config.yaml
arch: "dit"
model: "image diffusion model"
dataset: "simulated stained blood smears"
train_examples: 48750
image_size: 48
horizontal_flip: true
conditioning: "none"
objective: "epsilon"
cond_dim: 128
norm: "rmsnorm"
activation: "squared_relu"
mlp_ratio: 2
head_dim: 32
fused_qkv: true
qk_norm: false
inner_norm: false
moe: "top_k"
num_experts: 64
moe_every: 2
expert_mlp_ratio: 0.25
experts_per_token: 2
shared_expert: false
patch_size: [4, 4]
layers: 6
width: 256
positions: "rope"
optimizer: "adam_atan2"
lr: 0.0014
beta1: 0.9
beta2: 0.99
grad_clip: 5.0
cautious_weight_decay: true
steps: 8700
batch_size: 128
epochs: 22.8
lr_schedule: "linear"
final_lr_fraction: 0.1
warmup_steps: 870
weight_decay: 0.3
Rows from block 3 of a small image diffusion model, named by matrix and row number. Rows with one number within an expert belong to one neuron, the router's apart. Each number is 500 + 40 x the weight over its row's rms, rounded and kept within 0 to 999. All counts start at 0. Numbers have three digits each.
Before each expert's rows are labels from the 100 images, of 14976 (inputs lightly noised), where the router gives the expert most weight on average: "strongest on" is what is common among them; "lies over" is the class under the peak. Only what is clearly more common there than usual is listed. The data: simulated stained blood smears.
# router: router (model.blocks.3.mlp.router.weight, 64x256), inputs 128-255
# up: expert up (model.blocks.3.mlp.up, 64x64x256), inputs 128-255
# down: expert down (model.blocks.3.mlp.down, 64x256x64, transposed), outputs 128-255

# expert 6
strongest on: spiky cells; band-shaped nucleus; lobed nucleus
lies over: large cell
router.6:427496484475519544462487459407475465575436481489518527451493494446482478493447474446508489502516499541476560498499494545491540475525492473515483560523511459433469476451491537581482493564550420501513528561555516513534510425465495454502511482501505507579480441434484451489444514447457453450459514508558519538468470488550549468540469462471434459528475450459551535496438508451580574547523
up.0:469553476521530475476482560458465488480485425406500466556392558513515428433538497506550484521470538456554558543503459498506476454452457546494486531508501474413485462469595455464467509505491481507494533513529527507521518508461546532488460563499533521590495503498474434484465445444501525448430536553512526514457507538549486509462503499464409538520457502560483508554448499476456524512446
down.0:466551500458501476501463451471477502469491497436570554531488453511526413525500428485449504496454538479483460461491535507504562485460460471497482542564426509524438491585503512483431516522524375499545577539531466570498539505478564502528554478485462521473532546527516487479520473477435445504438466472514522466540487536425487444502513494511514466553485474474440505501568505516598525471396
up.1:530488553560510563461532571437441535502411512452523483551460546472497483489563474499499553532538518461548478554536492476475496475408492471488497526558535460481451537456616450511502571529538504536532524499520514443511520474505501497471608493520535517535507538488477478489424550489507590360541504534534500510456499515484499536528441493523534525493593513451485555472485470500469497532443
down.1:506520487485492434591532484461474544486515578485475422456488556527564550505481496528469554473522499584500478504466501489485465499529505534443455455543460449489592518568482560476499543516452489542512588464461501572479552488514508423541531384450590571472509466528521508433545512484494438496455492564499487451506482506501429473454541514510447455531503473522514467475557573501538550475453
up.2:551550523493511528505531486614483498456531500505508552592513491515499562531532441482469484475529451316473492508502459534476447510491401510469503508448490517555460544496572545435580503434449498531486485500507527556477487536578510512484421546495495515512580517527481457551481480499498453525506517535440490481500509508500520511497534568395473522442467521512475548531489519498524500492508
down.2:565519522560514540554534498513499531566497444470579506608487493517509416535455445480481480515482549549456498487466493485527551546459525495542516577527506490499491480506532508454483403524438526601509528463529457471519468521477483536511516555447470514485481541538543470496513429513530444469502499489572560528492473566495493502477471529498501512519480532483534511484507479509408431425524
up.3:507455437506549568505533437489503456492437500501527495535582487485488502492473467456437571509493436376443512616524545508527496491530454513465479431512530523563427514474436543545512615537533437450526512464505517475478453474544503442469577463547532499474584462494533495443449514529522491489553482466507547544442478445469541553561503507502517506508536474467526476553467512509493484480485
down.3:458536483480477517511560499552567474463596452456498530507538570589461552450459491520531571552573495467532513497474521480507545448502454478452472547583543547518565558569370493519493521524439556501487563493522511527511488470474458432466475495467499516488513473458497452439507477551515511463465541503527526482453441537495469581513518507458479481416511499523480514447497505448536491531496
up.4:444532472485479484495535551444355472561454453459468499441448550506525494503499442419557499471493470479470493489485515481464550453515437464536517575526453505481506501454519402590468558499495460511544600527533528425559505515497519495501546535503537564559501478514470463487481520457486516458529460473518549549458514537499483524560498522520498530532502495461468564521470435492497576536487
down.4:554459565488517445555506527572425538521509469503471499445491468490484470523544550527504475492515479481507515478568539494503500531511448517446506542489510427529530468580480526538556516539503523473490536486513524565531568480525518452435500445507468543541435535513581444517526476526379487540422523491432487500434486520482468508527537486531413506477516518535579434495573514522534514534495
up.5:481506504528575481504489464477456467456493477449519499472549463504499370455535486462502464528460466465516467482508432476508556483510481429506520499550478481441499523498521517499461517516606528576470498480470536506475486474435498470486483599485489509548530473466443526500494452543518496498552513530504474575459464560494510491478465536505461543543506521466491488517511516467486525540487
down.5:437554520557423581459526510468520512523470546505561437581507545529469433465538469543503512591486530468511541527483502531383516495516502449482489512494569539540487501552476539509493549474500487546420502510532467482483382532435462506511502544491447466493470511528508434448574525563512541484497545500504450480463498399499485547496510460508620577538468470488574561514524509442550523532462
up.6:482517474496502474496518504561485444511553451495545473471495467472532445515470566494500452474480528530491537573466511408417511518490517543509530450553567512470384576514437477575488516534457392491499485533449550484529535523527530534502528445474546593489508532527486490482359512483527553489422484476505444496524499488508541535582466452502483515596526466451500531574458508466499559511506
down.6:447536517480497559499592465474492538479467532493566542557451516498481537539512507534515515482484528503524512514506508470484534528536522525525500429536513471491487492533514465482498581499520499595518512578492514461493480551509426495446435399452420560490470450485495456520592567508523488502511509462585499480514486483476555539442557476479546532426435491446532455451582439509520451486493
up.7:499519486572472563527522438501455512500490465472500482525416430496550496491592391498483527516541519545441486472532435501546522463426466425524537495498486473400537509488540540504528517497579543498574499458534531518532416546502475507506441503524553532536546545571496529461453530477504529439452474498536543521467518537495443500566494440435452469498482495497528571459432525465496501534440
down.7:473453532439467456481419589472506496479598457505517569448526485501522509549444474471459461512498520525441430485547576486522512504524437494474525530476500410461515515580490543500436476554537480531543554497451467568532497519451513465520511486491470538494501552543588530463460508465472458469402469472554522475493479495453487455522480519494456488541554490500496487513510507484521526494482
up.8:534545528499535535583540509457500487440455522437528521486555493507570585477457529464461515491488476393525481489509503415518487457551525517548514516452478504567472561527497471525567499506491471543442467491472472523539430547442472562527524379498486456601529476469486433516469508555562501517562487538518474452490519499501465474493513542483494505492547492443463492449475429574464480492387
down.8:490543440499456480519564484525487488501497496494574465540502496505501445458441517609536427533461486571550427477467487464472457572514538478580460535575531542552377465517521552474481474484426544514454536501491510497517489503524568555510555540510496528556560504534528498398480539540507453474477526490595511469512423532533500573518418440495551552579490435409514502547489548485494496481486
up.9:533455487519539507505461511503529388495538469545537523491563540539549511528448557483489537495517493449446442498499538510457510475545544498526516458537563487623385444481428484504543493470442476555435496504470452527475488516478534452525497466528516461508529493519489574466469562503523482502455482560508499522517526480484508547495523463575526403467524486496463505508483428518490460512471
down.9:526497476396509551480484514444454525496565486520527489511542523484471539487494532490457437513456544502461510470501478533484474550455506499547489458526414555504467546511487557450520498440490529537565526469472475484529493520500469519531433559549458507521516521521495507485445516482506437543480463455564502471557450467549527501511458445472524521572485441432502522472486476500487465481441
up.10:494492545584467514492394597543460562471447491471551473472489513521460475517560428569533503424511486518484521519557509576605555497524464554473472487464503446553486465444508489496501565519519488571546547503516511499581491514522520505521498563427493602546490469527416485481444538553546541482489464479553531547517485487477580501503475510492402555517486459515517539546437496449521539516489
down.10:498370522584514438531610495488500488522477466415521549469539490483494562476526494513476490509607535545462551492521499455524557570447430453535501471486424477485489511510505497502507484536484519554561556527515495527529521507496528475481513476436501569484514507503552519354577534455486448453468447514529494431495559443459517547571559464464420497496524529555480480518494522494548457547478
up.11:455419519447580446446519497449421510486475505448459497423532458488421452479488470467530507507445464496444481465566486436528451467516470475463519511521557475450531523479518498564461535593592439512550469413472521466450458503450533487455484562571492502596525508403512434458475491481506483482592550520485574500472486509487538487468484546455488575572535536435506485492452533479461509515497
down.11:490531530556492537511493479557506504541437501471529481507452514533485518493535523538507565466426491549608519453460513472446541482515476520482515513516516502537467462504442576518540508437426540557450495500506539490493517466526442457508587553556590530574485441479552384448500422496502532549447567589495503527476485463503467579475535492493491597463471469550502557486514498454539515480473

# expert 51
strongest on: round nucleus; small spheres; no large cell
lies over: large cell
router.51:413504527449470532440500482502477477541526473486487531481442474532497498546478526415469498498454466512440562452511512531561536522523519511529496507459478492555423449487466521561483491586498451470464473534498463541511542419419459493499507431507463533539471434446475400521425450430550423521493496488512513554546517487420639451494496435477431530450461507511527471566406493439535502481498
up.0:426452495386464583546420465522525525447497550495479555454480548520423510506558540502548483494531542536502464524503505508507599504492466501400466553480557421511552463456566549434572500506447493492520495456596470520423523508530526537540430515504484597494542489455527469510491520557503496465544498513438522539533455499545495546491475507532539503515538469555490542451434488588539492541468
down.0:472508496541495520489513518457514435467453548464524516540374530452506542506522529490538526453457538441499589508498505526467608569509527492505442563545492498509503469455494458434498474474511511450503459445556541471493455449550488498511527527455466573454474511530489508502499504550554485493501489541514549552450540513549511486490497421508512544546508525575509494469536547498516465492401
up.1:531550465503496462518547467451539544422523591477539519568533504433489589403506550479511513522573533427494477481588509498476485507493527461513539455503469530566455559459568487459510492482460487467485521529439486515498474541561553510524434478514506462485529489554517530509430559491485450436518487570485447443506528496451513557493579520458512498473567484485510535478552497553499481605460
down.1:590456498494542486467475506518520507487501609488528479537500545438460437508541515524477496529479510520489541539458502504461516518525545509490464538591507486503477495541564560473509490506486520543555509452520426487553524504496491478486528553500487531503490533542535497542507518433491490538469504459579518533533476509461543521563479484460487537512557546471523475490539560506439573446433
up.2:536534507477539529537511560397429549534502520618516452435524491485496568538457506467522499479511517549523564476553491453514518482605449569504524509516489555520555593468480424527462504521498523542547483495475502492530455532512529530453456370615501501545463469460480452512493559485498548509447552541503544477451582529483496484535457516555603414506534544442523516453549529484498504508539
down.2:477468509562505500507537468595516532541444531494627422529508479523482531535493493511460459508462469520471442497465538419583520557500578479535489495539480498481482506562549552575517506551479543537522496515508512466555543450599571578478561509473481557541474524527524499485495510472544521527501481572517568503494543536621517583602516477519491553516468467475504474525500524494518494547518
up.3:505461489466443480495496532501496514459468424480523461400501505553443499504465505494489497504524555531536576476476468518448468454508489489488485527476485425491508434451489469512488529511458434467550528553486533538482472504403543488478480513521511518513427443454539539553463513457501563504505483475561520488460485484551522475501498507495535498612538501563478539458516452526539508499445
down.3:440514503522465508537483541498534515510482499449494530559441483480506562435521486515493527488497453546531490507556466531512501479541468487522447524543448434467451516509564506551506486464493536429522553497556551474513448477537529477483525451472482489497546459530563485501509452554526551437443452507451440526434540472459504543487471452513478545428509510476482490547461567473494441498471
up.4:443501467471470485475546520433471527524548536510507553470452514513516507464528534445498487494536438425472570479540466570437512496505431441473517526481542462512466517493539500426490467524477504517498485473588450535450556485535530492402605532517441475536542521408454480479519548526522408520538511507437498499465488512532565536506514482466450545507505524521520493477490499497484539555512
down.4:584520512456500430445475534529465479566469529477539520457512533398497505517525501506479473498481487467521369499506490535527503540507520522526491512450484463475480537487541451474520521495449582540562463496410487549494433551479532520489460564521532485503494555502492490491470483509485505503493461557467511564516493598495533498510458530506481416505575523458502520465423504453522446562526
up.5:455489515498426518467434459547522498526550434452479500471390414514486449510491526514491463471514443530480520512534451512457513471503491423499555481439551500441528499466498516497477498475508495510548521517440509497495437454477446523442488502593524468481480567549489490531447508458496469499477546535568502446507578582484520509499495502452411487564407553476500537519464511456484514525397
down.5:534456478484538548505469541470498494533556464602520555500421511551442521491465660498502518527462555490476512453475538548503510479490496526509509449490518434502534509545514509453482530493509537537521567514524507517594456612471460435456467468552502501477405509565484486541480450488491491529490494523554469549554494461534511529404521451473510503488508481500501421492478511519448437504439
up.6:487519464539505481546556483421437502449367478502519425472570500507444469497500539482508479469528540524451524522449569482425477472567494414431487591515469421420540433434532481510451489467532503519564535518575495451561510539491451520456516545479520456606463466517526481515476543454459558494451490525540542502485485444481441498535473508437534495555550483553474500453559486483535536560443
down.6:439469509519504497456519551546543518523500514453530542461528513466466434525512457528595457491493476513532474521534546498482547497517452502486471506489498437446504523530455535534488579521511463480466486489453501477502566488517534492479502449416479491525463522478528454481539502469455500503461504519475501468449500542448472484433553499501543494442498463477563450507556525496542525513487
up.7:408385496488438583505448526553550501426461448481517528551544489480508509515494530548554529445454463512472497449548644515487572530558474564511462512496449458545521455446435472473493496521521510514459498532496456459483504560549514486469554428585484536492521551544453530599536478506523458485477522478429531536493547500432485483513553470588406513512531512490509501491487556479528473481479
down.7:503461452509509496518549453465426610464551442547458506518508524539506541533550502530444537491466512566500448573494462477498580468494532479532506456446520515395523546560526472544478448454476470544463577490443454475517452487466597470517543475479519511559494519528461522498488532426483523542461460495477455529543544409542528393647453435462517497531545483474490526509483535513536450537442
up.8:524490455544442447525446530574517507445500583487502521497511524558463461500549500448499536520513502502530552480511404514532570500516507512546468442488489523558515527497614484463533521498476511495547523475480506514478535483441556469523416494501458583467493427488496602508439449549523511463588534538463483506530531497427525544484526462540568486516526504523489567447480474479501506555534
down.8:572495495513524484544499481442520506485477493498541455510464459522454458429497609452457457534508477435492558476505478500444481518507488481465529483474500461555459473492513519526507421482502581538545501457587433501510433534482511449465477510560477530488520445555606526508402530531544469495489533531513563458499442547578521528544451472543490447463495485542580500521436507386457526514468
up.9:454479548521457537465598515466505553495448533560457535540480546501567512516505478501468499565620463483500535516491537522533516475496480565512474551495477528582621538463552402485461530483468595504536537424528529513540553498558491398545466471561510549463494493501473438557518501446459544412543504487447517499550536526529499465513453506545527459458520543532493555468480462480488458545579
down.9:490474479532478490511445425553528564506536590519511484529512452494546516454483461482477496474602483462458456499465509497442504494514531515505496529439460460445549519546543479547473480528559494492550532545435512530567541458510522447482502431477499526462503466568497427392490571417470496575454477514472605498496531546541520501550489537494433513531539467486487547535440499549539510566521
up.10:447497501473494491417493498463489444531480432515423569468469453527473549504529516446514454495512472511517486478516462539475506403468496516547578522527515505486496507491522436449461530502504438485563539479382458498527433424555375510509561536482505411587483515480496493513561515398501505516455506525479539514480539564539504442490493546459519522513415498509506487518603495503494555583463
down.10:474531457508568538390363590558517474470535531577460539501498453499502473471480547530556501499469458450556488570507503493510524507573500528499490520454532519550495489481449519466465533426517539476574492485609500472530498565437469492526474542551521454485563542524469510442447537533497569503487486526470502538500518513499542504490512525560494488533440478506521482562555490510446476423545
up.11:484492510456522482457538508496481479504475498525460499542547493477498489495475528437489500525537467477503523510537518490465441496559483600466460472530493500536528519537521510487486513499482507413505569524518491557540500491523567441546483435471537475433574420504444509447501525453501473470573459512469495466495435522460540588505523561484549482492596465516506489472517454535510462498592
down.11:471495538503524513510517507425540529522476515554422500491498558552558623497489505501422487466455473549506458507447570540547506457496592557489442479534400519551508462562549547448520526497492469514563465508400492536524474443447503455468545496426485533533484577504531548468480536502529487550435456535546522504530502524534519409460521550408496499490484501458510517459480533505508539522541

# expert 30
strongest on: crowded; no large cell; ovals
lies over: small cell
router.30:540568445509485533467412489503500489431520452546592487482414498531536460529501514545541465492498543513498490434486536561560489475446513540486512483538545496452496475417482465544508550516502488528455533582486547549488541469467476507490508502501507428608483508507462453531479447401525569456393507471498514470547490495397572531538501439489461530535501521487448515511462466477486537480442
up.0:475575493486511475494511459555541513563487408497542461492519522442466433472494524523444481477486497611571435497517467464490531577473530526496537538480559503368458465478498513551488459450453487506440507475548498502508502541516541516593471513497497533501512552512557595564546557525427532473461512460496441519474562459516437431471526532470457506549474527525502445421485520405538497472430
down.0:512473568557552588452524569565603529509473406522550479554514509440503477557580544472515518531457528460468515530498522464492504491533472436541581550503459520572480502551512472503477506548465490526567501508489525467515477540502527496483469572500456507513550526502517535473443500499541503493514552484497524408496539541533483475450566499455432473474473458494471547520521466523496467499503
up.1:533584511472527499473552487468429554465522390530537465427532514487512577515483549449506446499556508515433486539449481548471513458476509564521567544422448513517486534438479492522518518534456480554424581580455562578534540466429515524515453493482521511513478492522431448471473576385528586466408466491469521524547464528544500487532460408536518488499485492501493516513439577527465548505511
down.1:467540555504468521507470523444542501460500607486518603458488451526518507479528477487459458467564522473464453555449474558523541451514475487564491428536513533524549500502464501500562468476535482446483469417458467435606494533456461498527477506529486481440473504525484468492450524558510448442482481513524575542488469514489513445499527602442535512517482468484551517512529457503479429481425
up.2:530531461553518529457449509525565548492529497529546468542504481530495529529491492514448496519358522526452524532530475527496510598488571475479482436531543481486456531506468531500503419440512496575474462476479501524509525526517506472503476582516470529507472509511520462566416521495551490484496517488495422563531530489504482613433470476486478492453524528503574524533500485513505559449461
down.2:502507496435559501494530530553389552501499447496476499508484545515458517541530523519485428440498539509454488490480480555505492531495502516479514489523439524543519447551496517496492531536467540482538521433495526465519467449508515517524519459460501460575547520516430507485485524494451449527474450551526429438564404458479497473465416504529496478487549491376423527423550464535450456537504
up.3:518477522525477495514436499509473512487454466594492482470508436493521444527536502505521534501475494598552591517580489515572532560450478605539488487548512528492433530522538489562489569496544533475608444492524500472491498498501538511455462458583483515441492510486478570481497472521476474496470521471554559489551560539503516501531461496510637431488523543463492470592548497535565443533457
down.3:399547459473476529439505480449522527528577539500426495480532491514464472495418542584508559496498461504567521497482414489490485503483470543554501442459523465500537476476483515524495514503530525573530488492465482522507435402489584535551469457497530515533450463469455519517452500547470535520523513431506473515545468506490481530509493494500581481565536501526517524588437505627498456494453
up.4:538545485496482451563523502513514510477484426493516462502474486521496411524522529531490496512414533602507468454507465486543523522517513499495461577544510469468563401510518502473545462475550568473574484468572453436523567495528503479439387544476485495433477495490485523525457432563463409515530516492447494511494512511495425520441499503466528491515488475584468501600528518523562485501465
down.4:507438434479482494511504473410487571522453565574424501470476474446480433423533438540490547488503506491521555483461486534473510537439444492505535439508487535485595485510555492529488470463479468567431491356478506505442459439506449474492498447523500481452468502517495481550532511518442489492470533416476496560504507486482483519482518452483555477547536450530493466423552462499481457500539
up.5:543544448506507550517498459532537522498470547477497539535538490500472437473473451503530537494534417458484486496502512493490551513449491474495481502432441490491476532547484527485544500465579485539579506508530544520531554532458523492536443654418494546501524506499548484543479484508480521467572507512478460420479464499428510480449548496508465558475503525551537505594470461456509503493504
down.5:529486505487444554599610489476503496548573445456411545441519450472513521590511443477441482593541471439445491489487494489563554552482468492442564524451511457449541516537481506503529502502554449568539458458474469601509475457463548527513535447477476560525497471573502494455456526536420440457503520461498533443451504475499491510484486485511515497528452508586566520597464469472507508495404
up.6:461533506499473541467459429488510518522553450513516468474468569544452503514493481538476502522572493582534474572532508552471522485462485520456483515491511462521513459432506525457528443509399545522428459488529516461470541527460446471523523499505512423562480489476466574539561546556488517437429524528506499475520476531456492510534493418443526482468471506552536510424420548439516544464485
down.6:479478544442496487507525544363457459509528543523444491474535407445478488504520528569503458607455514430519499542476529415514497505457470493535500550474476529566465519542537530474548484463453421478570516447449520530468458476461494498516385525485460445443525492520519472501444535539529534514439497569501447563483561430548478520445529504422595549540545454509489533527440493426580481502440
up.7:480467510469556511418444470510464450509545479552509531507531470477500547525503555470521487499499504438429567489513493461563494459492527630505559420567506521528535492451444471594400515542477425473462482496444528486451387531441560525498553415556483564565546497487468469466507527445569469498433476459546526503529504510432541487557562448577483466492495516506478510487547489528534507478503
down.7:466487509495447495527589479445513495441489598472444509455573511490468415527510465485419441453536517453446506485508515462567523511535523479509493469511463416472574507545531546480532447477487468435552501468504423569448467541456408522463474391487453535456557525494517458458536567518500439472441539527441480481475478481538499467537494442559480510475527455565493548491557525444581447534460
up.8:547494478502483556560509448495506419507507507583606483556554418527486579543511466549488533550465483509493550503523477541493500488435487427417490559489621471590450486530515551452510512422580451546515494496555550490507493530518498515493476467469517500462549539495462445542478472511461456500525497488465460476497497523520445558472522517489494434441507521565487492458448536485486491431510
down.8:502442571411452515561446502529529464526460473444478484470486531472446495542562500523510530516501584541545535479501494496456514559461468526442563482530604524545476480556377531507543443523541520543461501472518498622518530431564537541449507424569576514514474510495540488485480493487452462483483508451530475508498461477449462586487506490469522471469565531550453514548511460526497495579563
up.9:514496558483587517492472578528473498499475521514453518522469484479530532507468480536461461473465399445519564404491536473401458503521489512553459471524528491524478630480412444522523504539512444441525473456431433479482495557501579512491555421474544529544518483479491410523462523412463439505483490443510501476549522500496568433461495453521591519497527492512477485497578493476479423471571
down.9:512548476564576487462445478609503506470490433571562431518545559480485422518523569452485538529428508527556607547484490476457500505482491531492549536499538456554488493541502502490500509491475553510449446525560498466450500562457494503575498558560498510545480512487512491437515504466557570519489586524464486472471432461541443452604545483510449542509483486500491470513500533503476509516560
up.10:567585531525483527460501519574478445482530489515522455478444558558503514504530486462445468483469433435417500538501527534508467538492484498487521510492531548449459511490538473541595533471483472497427465504522512517557481486508508478489536541580570499482515472534502487455459538493495518537508497507528482515558491505467514549551489473443417562511448499492520518504435498499508477509575
down.10:543521503538481511508559490537538446456549528499480523516473464597555496511546520529524525502466392424587484507520527449562493478564518503458443484540503524587527508507515482456441493548472524504476467474443457466508506512534470488518523516512537537482469488480460454561558497575545552470481496548486475531474492499475545523511472533435591521481533489505548531477450531487509492460514
up.11:477509487509420520480491462516477489550573466479474390479398457456490560586503485541511497508553437468519463562513511490465548503488484457539474492483528560509430511502515396566528622485527449479474456514434466549445456495501536468461531515541527443518477484484460562462507420483504470484500542471514488511508582472492471497533469513571427508458562506463494529540530450490530501501498
down.11:455479489425459540515530504449486481515526550569539546498443472464509471578488542546485483554446496502492496444488461536493526497469510457524498477488522493495426470489429494516505500480518438523471503444605470522507532539386493495574522492524498507505461511503529558507447434560492476453387504495552489509509429494500515517518495484588583515556436539465481462471512464410505428483425

# expert 45
strongest on: crowded; kidney-shaped nucleus; discs; small cells: ovals
lies over: nucleus
router.45:429547525475509510461515385529551435454516508476531539422464511538559476514488496472439534541468488501484483519485489559507521503486542462430473486542516553518477512506497535535473479493502517454475574499460470543528459516485533472540502473564534409461452571540521447516493473512510498492476583502491438521559536413523443439468432507496521475569528538518508466488548488500473457499538
up.0:420498511485478502488539458485495478521517525459499526503470509513444490511529533509524477464489488473544540499486508489510558459554398487480503474499535492519536527477534406516448547535492488486489504503512475505569461547441517514535550400549448426507364493480451548492531522477457538477487589502534494505543566418461534482492516495463455471544454438473470551450541405500493509464482
down.0:481525494622493556446517492466517489445499513517456528526491480519469532563475457411476432493524455508502547562465504474460551528532519521464477554565476510561509504500501452449522497520511491526476574476510481486404510422477381492470509487516532465532463541496509508510511465489554508435418514448448544450505525485513499499455450503500548566492440501420520532472486481554534538548512
up.1:464506490488423513482542499478462442530524535487444532531528512496459445428500452556524501523524546472551513506510451481552541463471427517488524572523460429464533402497499559460483523516427509530547462466560496444543446515476485550525534516531511514489582489466429584501520541620515524530561516508451499511564558516544536477515517619568418461486468461486491494496499472555427542538463
down.1:483589462525458568492515509498495465492437435475554508518493557516498531562532587469444508539404470485480470523512486489565467519539536545523511547489517402436517487524491468501432567448528482581481434490427497506497407500456558443481519407540563574554491469493482493565552497497475535452480502514484503558479524468502515499516475491540601473467509528491487507487454466579511477556463
up.2:519568559455523459455557444476510508581532527512494511480526602547512470524443537407474541468482476551480565463526550484502476428500521461444511490481483474512492465472503517473542536524478559452471449484533495517433558505508514505465453487631478442491453517451431535461442492447492486551507497548505490495490485495521503453481505470588483555490541521445467576482527547475507451517502
down.2:507550488512442532498492519418472467495490560447507530450565585496541554415482493493504501522471483460515483472585485465534389484462489486453479470547470487458467479477515505577529550530383509547441515523556478556593420433486538502535484433476519508580502469504539519515521485511534559456501511463524497496501471483537510475508458538504527495528513530516531508530481582477490549504495
up.3:471519466541498473507476524512467502435509537468429489512490510517516600439470478512593471570565541531581522527467445525482504459460491557547537539505510446460529516495541447490514530518547541479553435525462509498487449519445476492493473571479491476524467483479475580539556449540509503439502517508481537468491522506497521477554497456577522468494542556543475507522576474516511582582529
down.3:509521467501489543500497493538498475402505552495535434522506527381523530441548520499496486511518485472501522507502486450472483482435492506456475478459550449543499488501455509526461502509521475526575542529451525465511484481543502419471483489427519454478543470516476459501433464546550487511480425441480458532533490511574528532472529508390502540464635487459477476497510439390447419429513
up.4:495539482486443511474492457447458475493543516544499501469496479555503488575475486496518604544473519518455484479474477529473519459468432495446540521534510475547507479492500505473480509428487506466527468504553424507497584504521474512437460479545455474509560482505441560505534500565526535577466558555426493443471448454544487448473549474571517476429488468523502521537518511477548554484539
down.4:486486476459508539531520517534514556533471502506564540526509482451469466509526469452499461516462483506523455498487534550466463435426572461507434505465535472486444473503453524584526510450463521493450543466489517522526464497568498465610433537512521453538503510508488481496419487441548564606538552514560498531522477483483434449558438459476465562535481478551517469538481540491515442508450
up.5:457479464518558482426511497455466537468487470497490477548451532568518478591471523477501460424450479478500495516456505489509531483577486512535444459542440504527506502470435367518492514443499410458512513488526553545554526506456452523463532492576429452551514466536544569464495458458486432525495538514499533525512524414421529496554521455435476577556493505449496454526509574513514431548453
down.5:481425436492484494502510486509610510453540484520449577539538496514510543575453490520445517477542551407457477489449476468510516488475551368508463476520487513558527405370551461497497449475497495505515516497433456483441417459497481503515508519430504528512481437480460516542552545612551544475441539477528471513561500481502539483526483504523546461546505557522490521465474495488523519481412
up.6:469476547483489461473528483425512447511585498491486547469508543529473486491450529455448516512529498498630506449566391550459501421507485493497600538471483499546512482460448499513492506523550464497485510400576505537553484548510504495394471497535527460503643518493542557437505502546547462535519468501459478492465510536552493533489517543511502516517483463487482491473481554505479425491506
down.6:446495462503539516488524498508558530582488546472476534518485516492426509481528474450464511508538473440545446445552601547495478501538536403503518487480481558509522451577455553438529514533556470543511472486501486523465496480532475477523548573533481456491504477460443539511511506500527534554450525579509542498519441500508470465447549487499508526523509468557543437438546488502484534533427
up.7:565534489481496450486546440514537521548457455544456473574620466530506535575621566464495397451595532487514491566500466484454511545493495518470470478546469534543505481553492480488462549485546496535487470427420516481513489503502510495473422565528518463525464560532530622515509496463565497469490518536471464509523510541509441508488491546533522510520518433531556486484574478499472487532524
down.7:491454429428545519535512471427455519512548512493490529543494508580522467480507497459499526474484562515443525482557511489493500496525523454476509411514582429457476492494466527511467504497548468492485513512546523472433527504532524475519481470454479498491544465485545482475523428476511448510412473474544491558504412416492440496421536471489527549478535572562454486543540467531462453606509
up.8:520537501434498478484430461477497501515501496501489486476549505572443475513602472507497561544479502502422531505510462448501478423485494463439537479485490472522571444443530484459528522556488571443485501497536429477464566495536481529582530485577487435436535581464403527460471485541530503464464561527504549492566478494549487493473499461479438467503499503498456477477502426470450483485501
down.8:493508498449498545462494538443501484517480454398500464486537555524512510377481543453445472557449480498466491502507465498526488509478472508509447483516512537424476548445518484597490518513503559510524492442464502516607516492506587491417518444514494458488546546519578406525463417465455495470509454461506530489407437538519501493485532512467485565506460541494526437555490515437500528463581
up.9:464501486441481445448528429527524515572471492516489546470544453553540495515467511462535588506521433513607526489546432502481490451588533516433525460471492516500494480496515558508478516506431530467489472444550498525464455495534515496457484437542491382474585536505531475358480513469461508498482566489412519517445407470511499569491545447454516515483477434558521455488483481485478505461509
down.9:518571442470564492566473479475462486522494486530363488484520515484478496473499575546479494552514550500558503398437551518522472468540492393484453467544499510483446455536479489481539479501453546516538495457522460518569495462513472504518482535563443499492518497469507530507506450539521543518559500584493475475493430470524503544506517454512523542494527423477517513526437530470459534484505
up.10:496533461580550475534579503460457517518496436477444444538418571510581478493441547473482464467516535528579532489535554514524475535485461468498510503484478502472524476481479463531478515523454543494519443532558488497506527502480491473485430517587507469516493534517482509481514494515471495453478490491468471531545615466495504474506507546493493503511478494452474619496523484542518468539515
down.10:474518465577493548492513535517528441453516502516500518517478536454604603532479544527521518470545455435574529430499464501448457516466441415495551463500516471451508482489498479453512515515522538492502500510482443515487467478537516478528486480497571517506497393482499493557491512511540534439441469536495533491488525503535471430502503500448485524425501503467494538526523499516560471515464
up.11:479442556562477492508471424436420449449580499461467455434411472480519448530612504477523423505500516470477530525501551507446584481482451468466500492412532467415560501505476471474481512468459457452483548532505464477494486530445565475521536513597457441554466512504430551387480479510586535475535487505523474555547470520504520537554444453506501527515488463503495448501507465435474550504503
down.11:572435502484498548477512508527462673509519481491470528514535405518517549507500418498498477439515522583477515493505427468492517503513481519510535507470452471466497426518519509628433417474543495577508472460496505467564570537499507500515494437534475469523433523519528470465457493488463555480495503446449527530545480478480500529563524503451517503506497539520530457591516466564503550560549